{"decoder_bias": "none", "beta2": 0.99, "batch_size": 256}
Rows from block 3 of the image encoder of a small encoder-decoder image transcriber, named by matrix and row number. Each number is 500 + 25 x the weight over its row's rms, rounded and kept within 0 to 999. All counts start at 0. Numbers have three digits each. After the name is the row's rms in percent of the matrix's.
After each channel's rows are labels from the 100 images, of 14848, where the channel reaches its highest value: "strongest on" is what is common among them. Only what is clearly more common there than usual is listed. The data: seven-segment displays showing three digits. In brackets: how many of the 100, against the usual share in percent.
# conv: pointwise conv (encoder.blocks.3.conv.weight, 112x112x1x1), inputs 0-111

conv.61 099:471537492523514488481477485503508539506482488527534534503513482461539501471480448494508509544486491515563437486506525483439504516486495499485458491459503482540479461485515476490527471504488510519537517484508516490505574484472483493512455510503517510504514451499474508517495478466524518476483472525531495492474466540497491502524510486478
strongest on: the digit 4 (100 vs 27.4); second digit: 4 (82 vs 10.6)

conv.92 111:554461498532515480512507524459513496500500522548498484474482519494519434519487510485457490439492496495503503501456474475531503516501507473498455491474523533505497501487482536481482464489490524525458507459512522459468439523501481501449513487506524485531474495480513519544509483498504474550495481493493516477501474462486537495517479535480
strongest on: the digit 4 (60 vs 27.4); white glow (42 vs 17.1); style: amber glow (39 vs 16.3); second digit: 5 (38 vs 10.3)

conv.19 112:481505467499467504497536489486482505502509527487510497496503510461496518431462491492503524517483498469511436497512482536479488448503530492503497477519507510478519485487472479508465509482491507478514506525474485558507556499495493521512506515497469458506496460478487455508496459499458465441517472503499476505468473580514488498495461507465
strongest on: first digit: 2 (28 vs 9.6); first digit: 7 (26 vs 10)

conv.75 090:513531491523507504498420520484481526509529505517482491466502491506501457501524493521480490465472481506461557498457503496475467439481454461513483458490486458507457507483478478508522497471486490466498496485531493481524447499514445508493524490461522490488506526468510459503491500512474512487485495484503510454534492473539523493468501532496
strongest on: the digit 6 (79 vs 27); third digit: 6 (39 vs 10.1); amber glow (36 vs 16.3); second digit: 6 (35 vs 9.5)

conv.106 110:455483518529525482493539489476491515507417497527467473470535502485501524493518478500498513497482480519483487493518527524495482518501540477516492445488436516490509462509505524473501458488472477505493476514442504520517492480523526505486489487496456492471504473523471520500522485540434504457485519470525452484493521478493522495483527534502
strongest on: the digit 5 (93 vs 27.2); white glow (51 vs 17.1); second digit: 5 (51 vs 10.3); third digit: 5 (39 vs 9.9)

conv.54 102:460491483464485551467509477512512465502434491463513486502454487475478478518478502484528456533474549504490461503507498505480464476495478490508521516500501493475497477471496491491496513461524560479502477477469472452528486497442472502539486489494504454482484510479468509507498503488476533507515509466531501529512480474534515463466525524471
strongest on: the digit 9 (54 vs 26.4); third digit: 9 (46 vs 9.7); white glow (36 vs 17.1); third digit: 5 (29 vs 9.9)

conv.12 099:458506527500487480532515499474451514492482477526523488466520504459504483491517519496470492439444464516468504507426496495511523499520518475506449468485461505534449505540492490505502485486507475528520480501510527505483439499514440475473517496499479466514523509501522494522509475519507516453514438504502504464519519490503519499511500509494
strongest on: the digit 4 (98 vs 27.4); amber glow (73 vs 16.3); second digit: 4 (47 vs 10.6); third digit: 4 (44 vs 10)

conv.39 100:462514520502476519502446469493484491487410483508472474484513466501502502493509482440478533510462478503476480513499526510458499453509557557495514459469522508523494426509501476523498476451500502492502465513475490505505513529514496476483520551492490464524493502509495488516510483499484453481507512490514497496489517517475500526510539504489
strongest on: the digit 9 (99 vs 26.4); third digit: 9 (50 vs 9.7); white glow (42 vs 17.1); second digit: 9 (38 vs 9.6)

conv.74 099:506499514446479458508540518518519477472526490488462467521496499506466488482514520503513467503459515501487464469477487490544464481509478477501480504500524513495461522537498504493483536469449532540514526500550526519466486503513482484535501491541510507472509475505572494516494470496535482508565476507553483533511493520512517525501531493490
strongest on: the digit 4 (91 vs 27.4); amber glow (50 vs 16.3); second digit: 4 (48 vs 10.6); third digit: 4 (36 vs 10)

conv.57 096:482477462484520468449524559508498542509441521517505493501500482507486521537509557514550498513501480497491489483520535474488510515496512469475486532461487531485504471491483533514481505532504497523500494490500532509491521505481522483508463508569515522493483497486473471519586527491517506500497525517518473546439473525506510510515491508490
strongest on: decimal point (100 vs 50.1); second digit: 8 (25 vs 10)

conv.85 073:465509502509462500508480531483491490508516507537472482443448483507472487522486524484490506486517520495520530519546535550454516488518502510510475502500459513497473510503528514511459514466498493493545479484516523474465483519538536451500555554481514511554483533520520491541488490507519524479497511491542512470504483503511534485477521488550
strongest on: the digit 2 (99 vs 26.9); third digit: 2 (60 vs 10.2); blue glow (41 vs 16.8); second digit: 2 (31 vs 10)

conv.72 099:506549515513474478503527522456492494528493487543459501512496459469479554519504492514456532423490488506495483497513469482484509526470501501493451510467481476515525510512518487484468486459448478538528473462502489504493473501478545507498493474506514504485491454491517517537526476533544475486500526527484487533498501520470501485490528467536
strongest on: the digit 8 (55 vs 27.2); amber glow (45 vs 16.3); second digit: 6 (25 vs 9.5)

conv.53 095:494542474483487519508518529528450480491475494495503492514506431489475488536503454515504516519477509470512466498496491504469497550500507501476499520492500509533470504445597495492501536494443507488546458483480475469501520497512487495485503499481487469525514487503505539474494507489525506478530501462519522518532474517485496525472522458537
strongest on: amber glow (37 vs 16.3)

conv.33 101:501536496514514541484453512497451492470471503493536578469513477472508461502461521501496501503494500513497528521465464503486521448462514521528503497482525462538459486497503509538543487522530489553505521485505487499504532493488450492507531511476534513511507555484510466524504472479483476492495465504518501513512502525529516495535458525485
strongest on: the digit 4 (79 vs 27.4); amber glow (57 vs 16.3); second digit: 4 (37 vs 10.6)

conv.70 090:503535497472476472468523517473479493472571487531520506520523499427477485510516465473487499528491480478515488439480514478519530488501474502493484536473525528505453512490514471493467500505533521571520497483515486505513533485503482460491529499514470497500507499488494493522538506483513478492497442487525481539482505537542519473538477504486
strongest on: the digit 0 (100 vs 27.1); amber glow (62 vs 16.3); second digit: 0 (54 vs 10.6); first digit: 0 (33 vs 9.3)

conv.26 103:471469482480509515511481456476526459477528498529542526475476470456475476480499486468488503529481497487570496507527494505446515516460472532532497449481500485523518507505491493502454500500494504496487488519534476500503527501534524492504502528465521438516492510502505459542517455455487480474485516512471499455500508520514530509542482522489
strongest on: the digit 2 (100 vs 26.9); second digit: 2 (45 vs 10); third digit: 2 (37 vs 10.2); first digit: 2 (34 vs 9.6)

conv.69 099:496487526533504493446560437505499544497481511518481469489518468514485455447513491489500509457493500528524473489449512479510486512487543495519498459501491474494496480522485515481505483464484469538497479511488467509508462487487464496494470477524504507452533472526467529519488505535473495497481474478509478466500502515455513507443484531468
strongest on: the digit 3 (100 vs 27); second digit: 3 (71 vs 9.8); third digit: 3 (36 vs 9.9)

conv.96 105:507486491469478531502476524475458502470504457508503497530510444492466442520469474505490482515471466486508511477472435510507508496488502502490438525509501474482438526492516425517489509504476508514503464489499465518485502524496431501468503497518437514494510504487475492528485491481501502478497486506539478514473524502475536493500502529500
strongest on: second digit: 7 (35 vs 9.7); first digit: 9 (33 vs 10.1)

conv.63 096:499511481480474548474512504509531492490433491464519492504465428493469526507497480485527471542505553502512469508494511516470486477475526520475547498466513520473475476458524508495513469474515546454515478468519475469542502511478504510471456467507463469491499505502470517499468495470487506489500496482503465526507517476533535499498484519471
strongest on: amber glow (43 vs 16.3); third digit: 3 (32 vs 9.9); third digit: 9 (26 vs 9.7)

conv.83 102:469429483454560504494497524538492502485500506493494515478460465478515503526536514510500501539490468454489504494480488487479467504478495477479499470484481539519491517510426490514479528512503505504457503539492524516466522525452488486499480497570468460525499482476461481498523466493480531495498499505528459504469503517495511515516488474477
strongest on: decimal point (100 vs 50.1); the digit 8 (55 vs 27.2); third digit: 6 (28 vs 10.1); second digit: 8 (27 vs 10)

conv.86 106:491484511457468508495423505501502455512533484496489478476521474499441502524496476490499489508490495497509517494520502539488465466449447501495503521499512473491483539467499515491446537442484489508513468493570481503468501497516507500503508492507502456509525537478499475503504488472460503475499503503493467496500458496553513537450506481505
strongest on: the digit 8 (78 vs 27.2); second digit: 8 (42 vs 10); third digit: 8 (41 vs 10)

conv.101 106:523531483432505506511489503475497444522560495542541477472514459530449483488459494455505506514510518488459477480482475463483498501515511497480501490485509516521535529487516512495466542441512468522489501494540496501488509506519513478472487508502559521515497483490520517494461539473502500522513503450478524462504457486493512489512517523488
strongest on: the digit 0 (98 vs 27.1); amber glow (55 vs 16.3); third digit: 0 (46 vs 10.2); second digit: 0 (37 vs 10.6)

conv.56 103:464505466510471498463540457519467535517493462527480492517509488475545505500499531480541484551490512498490467472483525467495494452505515479489458498491503482510494483467485502491511445499472502461498529510513480478521534513477460524525494479503520501461490470499485439540519481494456499454517471527524476517443505520508505501474467511479
strongest on: the digit 1 (100 vs 27.5); second digit: 1 (85 vs 10)

conv.17 102:450514482531475511453442494518524522472467476497524523519529471533542488457496525503538496551510497509506503498502526499519481467483499507491480511500463491523525446462496518501519421513501488500491515494515499506458536504452518513517489506530530491516500511486477435513502466511471513462483527530498462514496488503540527526514515494501
strongest on: the digit 5 (85 vs 27.2); second digit: 5 (53 vs 10.3); third digit: 5 (37 vs 9.9)

conv.76 096:457487510479485528488482496484437470470501518515484479506493499533472502485486514482488491507512501464519498515496548493474505449506568534503525439533484510503493450532506501540487500472501464525496468490500502509499490503535514474505522544498450501540507515532479516501458504545427513463485508464516494445497506509496512496507498493492
strongest on: the digit 9 (88 vs 26.4); white glow (53 vs 17.1); third digit: 9 (41 vs 9.7); first digit: 9 (39 vs 10.1)

conv.20 105:504440506490507433490485513510532516473509479473496560487473526481505560503529529515500481517515490516530500504486485523527506518495499459453492486533503525478466504488451501472502504565520533479428487516497515516514503523497478449499465479546504526502475476505478486489498480520500506514536500515458496483487501516475465466493498479477
strongest on: the digit 9 (64 vs 26.4); white glow (50 vs 17.1); amber glow (39 vs 16.3); third digit: 9 (36 vs 9.7)

conv.103 100:490488503517506472498460509480486471517500543558522511469530511473493514513518504522472520502512512544523507536497492495506516486475534511454467506503475520505509507469434549512486483511519516505474468520520458509510516540508517484468514542524545525536508534508529449549521493515535485487488549510500493518496488526498532524558522533507
strongest on: the digit 2 (70 vs 26.9); the digit 5 (56 vs 27.2); blue glow (41 vs 16.8); second digit: 2 (35 vs 10)

conv.65 101:525487492516491490486558517465518469496541483537496533506513466497523463495471466455501517517521521507480483514504452477474444592508519438508481503498508465501531494502507505482475490520479496529463511490493511514482499469513497487497462458509535533498481468515517522563481506508511532491473506521486490523475501492457495486498468499501
strongest on: the digit 2 (72 vs 26.9); amber glow (41 vs 16.3); third digit: 2 (38 vs 10.2); second digit: 2 (37 vs 10)

conv.1 094:480484494519556507455505493490487533481492514539510518544479486516536519505496492513495492513532497541493497524500454444526520509448531475469494496507484491501509469459513461519517484525489528439470538519445505499517498497472440538545461482508497488489504475472487521485527508522474461460485468546521498497482500493474494503496520509498
strongest on: the digit 1 (99 vs 27.5); second digit: 1 (52 vs 10); third digit: 1 (50 vs 10.3)

conv.29 098:528456519488501507484484519469492474491496467510498475545447476480472476505490504491484490479515483508476476508472480499539513481511511478501487526471531453534458514485492436470481517482481527549498463489480488470568492494451467503503489501547467515506498496491489487523475488530513495502500449467544486512545518497468542494482524497467
strongest on: the digit 4 (85 vs 27.4); second digit: 4 (54 vs 10.6); amber glow (38 vs 16.3); third digit: 4 (30 vs 10)

conv.90 102:481484484508459502537532496490438486492466517504472467525501523486515481494528516464470487455472510506454444522495495480516519516464476491519485495490485503493521510511491543534535505465538479488454540500548512516473456499493485519487503515481518506473493460513544515505536508551524498466507485560492466499531527515480510517474471495479
strongest on: the digit 7 (100 vs 26.9); first digit: 7 (49 vs 10); second digit: 7 (38 vs 9.7); amber glow (35 vs 16.3)

conv.50 095:494493495541493506494499519514483493527461503522464497472476496483469502538468488509484499482510474512461523526528490475427476539513490502521472477471464483501510464550499526496491517469468442443503464477499532477491474484537508440467477477506489478523473509516494518503476494537495515508480508483475503445530515470481496513473525522535
strongest on: the digit 3 (97 vs 27); third digit: 3 (59 vs 9.9); second digit: 3 (44 vs 9.8); amber glow (42 vs 16.3)

conv.67 102:496490514504496464490586535474503534501480525515446517468494466475505518519521494535467502478452490504460499510486481511526462537474515478485471500506478527486512483477492495465498509541511483471518485515460492511487464478509453478471478459529490467474523443534492514489484489517502501513492442532500475471485472498478504504476463519515
strongest on: the digit 9 (61 vs 26.4); white glow (42 vs 17.1); first digit: 9 (30 vs 10.1); third digit: 9 (26 vs 9.7)

conv.93 082:493495435466490565496498499502484482463520529462531519465494506515499510511457542508497507556478536461497504545508453517466471476515484480485546458492537468466514495507469491528520526514510507480479504487461509503530528485514515494498503466511506529484480478521460489449516480474479480535486508480525458499481520493532501524486473482495
strongest on: third digit: 5 (36 vs 9.9); third digit: 9 (28 vs 9.7)

conv.88 094:480529478518520431523505537484505516458522497505511518528485490515482454507485460521456472479456489520520505541515496456459481535468506462536474444491465509494523499527529518492498527498484466515516507480515518544469494461535494497455510474495487517523465516490525508535537477471526536500513509517488494520523480528484522481524500494530
strongest on: amber glow (45 vs 16.3)

conv.73 110:459542520420483516478518516514479459495494427509500469492522419482439486540465474493485486484465483479517483482486481488446482491496484499458486480527507522525482497466538462489484510490465504512511463496497473482506502488494470473507509471495499507524505492504470489521450505472493507477500501499519469513524461504483504514488519502503
strongest on: amber glow (48 vs 16.3); second digit: 6 (27 vs 9.5)

conv.22 096:464534553514499444472540517496490523515490501503463489492481474465498514543512462500477498473462477484488478514495493477478490524486512443464454487502484471494503504459521515483482515465452503486524517515504478492453473489511524488504475440514534536475496459482497515511525496519528538472491520504515470495486473495450545510486491455502
strongest on: amber glow (35 vs 16.3); first digit: 6 (28 vs 10.4); third digit: 5 (27 vs 9.9)

conv.77 098:466502476522509506485475467497479511447449520510464498489524485471515457478480520519496498484466468527466525505443464490474489515501494503502509497504464507499425467523503510493537476495493494471471481476480507447476443502524444491499476498461485501478498518516492502531505501539505505445470443506492498461503525466502506493487519501502
strongest on: the digit 8 (88 vs 27.2); second digit: 8 (56 vs 10); white glow (42 vs 17.1); amber glow (35 vs 16.3)

conv.64 104:463497493559475463525419513479468509518483505515504518487486480479518487517495476488478485491498474507523517516518479487519546459485496528507414503483500490491510515475487521530512476540494510505506497530524500465484493493548513462479532538464493473528470543494505489520468476476466493481498514480473485471496519495544521504546481469512
strongest on: the digit 9 (69 vs 26.4); white glow (40 vs 17.1); first digit: 9 (39 vs 10.1)

conv.30 098:522523515512494497510493506462471487491508505547503496473545457503503504500471436511479493486496493539482498458436501498507507512469543548498468505479505471507481477484564505514465475469505488504507493530485484516489480482493466448490531530494529486574530541515491545498490508500469470515510491526477481459510501519454514482518499515510
strongest on: the digit 9 (90 vs 26.4); third digit: 9 (52 vs 9.7); white glow (39 vs 17.1); style: amber glow (38 vs 16.3)

conv.0 107:507522488537488498514506450489488507488500485506501503514491472478539455473494503448499492471462487520458514517477506506489473475484524543516452517515521475473506523498504488565536451488518512451504555503475478432525469539497491518514549530505505509480525537489488502513484491493502490489480469542508489536529518448486483488514512520487
strongest on: the digit 0 (100 vs 27.1); second digit: 0 (54 vs 10.6); third digit: 0 (48 vs 10.2); white glow (46 vs 17.1)

conv.51 103:509450493466476540509512471516498496490491504483515453546515510495484496481468544464513471507464559518467491525510487535541520485573493474504532476517509470504474491525479524499509507446504534558475518499534513518540494474455462498528497506520522485480532484510521483468493501522506493504511477488541485486527475509519471471495480492476
strongest on: the digit 4 (91 vs 27.4); third digit: 4 (63 vs 10); amber glow (49 vs 16.3); second digit: 4 (31 vs 10.6)

conv.13 102:503454523484498485482492526528494497524509510529481498458490455463495524522527527551479460506488467495481504482506523495488491476482519493496454504500479533474529473466430540487476485494527495498446493506507480491463509494442516489480470502494544492518479528509514469520549479517531532459491552524499472503471513534515518535518490513486
strongest on: the digit 2 (63 vs 26.9); second digit: 2 (34 vs 10); third digit: 2 (31 vs 10.2)

conv.66 098:497513472512487490504510540497480513505492504501492525495500516501456466472493508523484503500456522539500503512494501462466476522510496426478465495483524554477520530568502523492487524497483517561472482480503456511474514460515501491515499497496470542491464475509537517491516465454563487497502490463499471535481517506452492485502502541508
strongest on: decimal point (100 vs 50.1); white glow (36 vs 17.1); third digit: 4 (29 vs 10); second digit: 4 (28 vs 10.6)

conv.36 103:477481516474497513549479508455509455502528519513507492503531513493478480529492504488492522457491467481518496513474500490482526508488518549471469515508504529540460519527476507561478496485502490541470483460545505513445488490507482484461561534501526457520518502503541524504510542460504493488524490483483534484550549511500508502521496516507
strongest on: the digit 6 (83 vs 27); white glow (37 vs 17.1); third digit: 6 (35 vs 10.1); second digit: 6 (32 vs 9.5)

conv.4 096:471520497544454469479435492505492465553458467495501499520507501481526535478459490528508510511443506479483514513523553492486477476483528498527464503488495482508544468501515533509489475514490492542492516533498455509522522474481538498479465513511505489481519459498510499514472474506516512507528544529540442502496502495510516525524529477528
strongest on: the digit 5 (75 vs 27.2); second digit: 5 (38 vs 10.3); blue glow (36 vs 16.8); third digit: 5 (35 vs 9.9)

conv.104 101:459548496537521522456482479481503511484502482482503480511471508485535492463509479540542478532548513514541474525490536494489519503485509504509500522498534509486513448455520485505526486523495548460552542491471514428520521500505474517527459484465506524508487468480481497508520495517493505473486494498476500504443464484485475484494475529497
strongest on: the digit 1 (96 vs 27.5); third digit: 1 (61 vs 10.3); second digit: 1 (38 vs 10); amber glow (35 vs 16.3)

conv.100 103:461524518450523494476487503491509503497507479499502454507457452494439477539503488502495507506497471457551469511482539470459510492495489469494496489486462516538482482509520517460515521484499488549483461478500452485486495501561521447469471461458505508525442486477501499492522488486486517470510507460479496495484495493479494501499487473486
strongest on: the digit 0 (98 vs 27.1); third digit: 0 (51 vs 10.2); second digit: 0 (41 vs 10.6); amber glow (40 vs 16.3)

conv.34 057:511490520477504489507514506461537431472508512526491498499514480479474478512488491481499513464495519508517476507534526492472492586506500497499478495474489465517503540504557515452472522493512461494474469458525477437502491479535505514467493485482477486495476507473470534508505493480544469512506509493524533504488545484455524503481517515545
strongest on: the digit 3 (75 vs 27); third digit: 3 (37 vs 9.9); second digit: 3 (33 vs 9.8)

conv.14 097:471471484488495488496535519485464509462547487516502472519492473449480461520533479466534463547460493489502481497482525458461492469460470503492475471474483500510469521495506489493512489499516523483490486492502546491487513455490482514509502486531507541473486500468498442512527517500464475503510476464523440520453503474483522482473521515459
strongest on: the digit 7 (65 vs 26.9); second digit: 7 (35 vs 9.7); third digit: 7 (34 vs 9.7)

conv.78 092:496529490469484540525447533527522471537506445511466498467500516513434499511503486524476504477487503459469541487498506518463467450482449483500511460486520469493506510501506504508484553429490497478504476482524490482503469513491488474494519497494530474529492536485495496484496478499478486516482505465463494479516498511523514501440537514525
strongest on: the digit 6 (59 vs 27); the digit 8 (56 vs 27.2); third digit: 6 (36 vs 10.1); third digit: 8 (27 vs 10)

conv.11 109:536450491525528501515478477491474485492495488535490503518493481498513502477526513499453470475495495499477517505516452483524489518544480485553482473528541495499526523541463480529484466508478463555457515509532539478504467514488506465478508540466498520505490502536497510529462484488501483553537534520528519456531535503501483479518464500494
strongest on: the digit 2 (83 vs 26.9); white glow (44 vs 17.1); third digit: 2 (40 vs 10.2); second digit: 2 (26 vs 10)

conv.94 098:465557502469476531493500532504470479508506467508497519479475446506443496541476484522485492469471496481487485504495475496460473526477489508469474455495481494531488509463544450487505535486447495501536497483489472493496479493480469480488502490483480474526522502513467535519459498510494525437506493508504469490521494468489539521481556517513
strongest on: amber glow (35 vs 16.3)

conv.108 097:431496496505527503447499500481494525504489530518511497464523507447503477498504478499501502513473494504563504540506529511487474479478496490482462436489483543559509457479497509478486493490509476558481485517514481516491521468511476456505466485500505479510528482478492501519530507490461495465479462479533505474544491537534534511529503478489
strongest on: the digit 0 (73 vs 27.1); amber glow (64 vs 16.3); second digit: 0 (40 vs 10.6)

conv.60 103:479450481475496493504451534472483462470562505527492465537523479504464477507476495512496483506542502498484531505503502494444507436466452503500478481504496476516476524498500474509466528457484489476496486461550486495498502466492481527508511508491532510508527538504505439532493511485452502482504494482480488495490495520522513491441530530506
strongest on: the digit 8 (76 vs 27.2); amber glow (44 vs 16.3); third digit: 8 (40 vs 10); second digit: 8 (39 vs 10)

conv.40 094:498521487483522527518450510495470489531529504514515483488526497534481471536496475483494473485506508543481525491478505482500543474527494526478496470489494506553458491447544523509469527503465519506536496482525509514491516491502505492461480553504490499560519548513511509561494492522491539489477491483520487473522472510494542524523499545558
strongest on: the digit 6 (60 vs 27); amber glow (57 vs 16.3); third digit: 6 (35 vs 10.1); second digit: 6 (29 vs 9.5)

conv.3 101:475504546520499536484489490493509499460417491519498490502540483512541425492474523514510488491504492515480527503456544505491526502516527543489504499464488506541466411522503494480516466494506512502490480500505487470532484480510473484492477499487513505520505498494504503514480517537473485472486467503487506455509528443486521538528496527502
strongest on: the digit 4 (81 vs 27.4); amber glow (54 vs 16.3); second digit: 4 (41 vs 10.6); third digit: 4 (34 vs 10)

conv.35 100:502443542500488490494557485481527484474516476512485493507505504481495466525509472526487507499472520527513487531490443453502454542505534517472474497516471527484525526510480472480442498496479504481440491505488504495487474479483504482485484473503536536476472441478515536510486509504510523517511510513514491491493460490423517490521461476506
strongest on: white glow (39 vs 17.1); third digit: 2 (30 vs 10.2)

conv.87 098:519521511498468511525486498489471503507508480551497500516504473483495499503504482467474518467495528527482478495512488533543520477467535488486466538453546508548508502454513494495505503480484543550507509480492464498547472509463498514460514501505471469555507486493518532538489467524510488500485504498510510547528528485465563538451489515483
strongest on: the digit 4 (99 vs 27.4); second digit: 4 (62 vs 10.6); amber glow (57 vs 16.3); third digit: 4 (33 vs 10)

conv.7 097:477510485501508529493496507460499482502509475541483467493480433507504461493466510502527495521439485486440543521458506487469515463497541501535492473491476473504452459537507509506488515478507509498468465483467500493488496519515476460516522530505486501498504504531502484505441506553462530481506453483531506473511538487514481493472523483514
strongest on: the digit 9 (100 vs 26.4); third digit: 9 (66 vs 9.7); white glow (46 vs 17.1); second digit: 9 (35 vs 9.6)

conv.102 102:516522458469477492502467491539508462502504466503535509450512460476460515507510503497462488459459509512554511514532489482500521497479498516491464468483540475532504524499508481504438480476466513536523479495501462485506480495461510483475527543478498431525496508514506505517479456492504492513495512497535508498555523498486554530509516490510
strongest on: the digit 2 (79 vs 26.9); amber glow (45 vs 16.3); third digit: 2 (45 vs 10.2); second digit: 2 (35 vs 10)

conv.43 099:458474533481521545502471499520469461480495490559492509546509480514501484493509484431469533517519507471511479484519531497505474477494554549475527459503514503529521461514513502526483518484482482478484510493474485487501525512471508514509542565512500477556530537519543540508495510507470486505486531520483473469489506471479518508490512506499
strongest on: the digit 9 (65 vs 26.4); white glow (46 vs 17.1); third digit: 9 (39 vs 9.7)

conv.49 102:495469501472519488503488491525503481560510447498506491496456486474485551503531475499475522534473477472552484509538555509534539501536513532490486450515497498479522518483484482468462489494500526516482491497513484558499537502479556473484490514524451494490497472532484493486515479510471528500532560501538498499512505526511494524504518488487
strongest on: the digit 2 (65 vs 26.9); white glow (39 vs 17.1); third digit: 2 (37 vs 10.2); third digit: 5 (31 vs 9.9)

conv.24 101:480506528486502496486530510497521482495478487474508477518466495500500467567476464531491498490514526522491506530497531500515495541490518504454503514509468476485493485448490495528499528475482497496503422477460478488543496434492461487522445519489507492483504496471507543493481543506480529464484463503552501493515495456478499485461521525479
strongest on: the digit 3 (78 vs 27); third digit: 3 (48 vs 9.9); white glow (40 vs 17.1); amber glow (36 vs 16.3)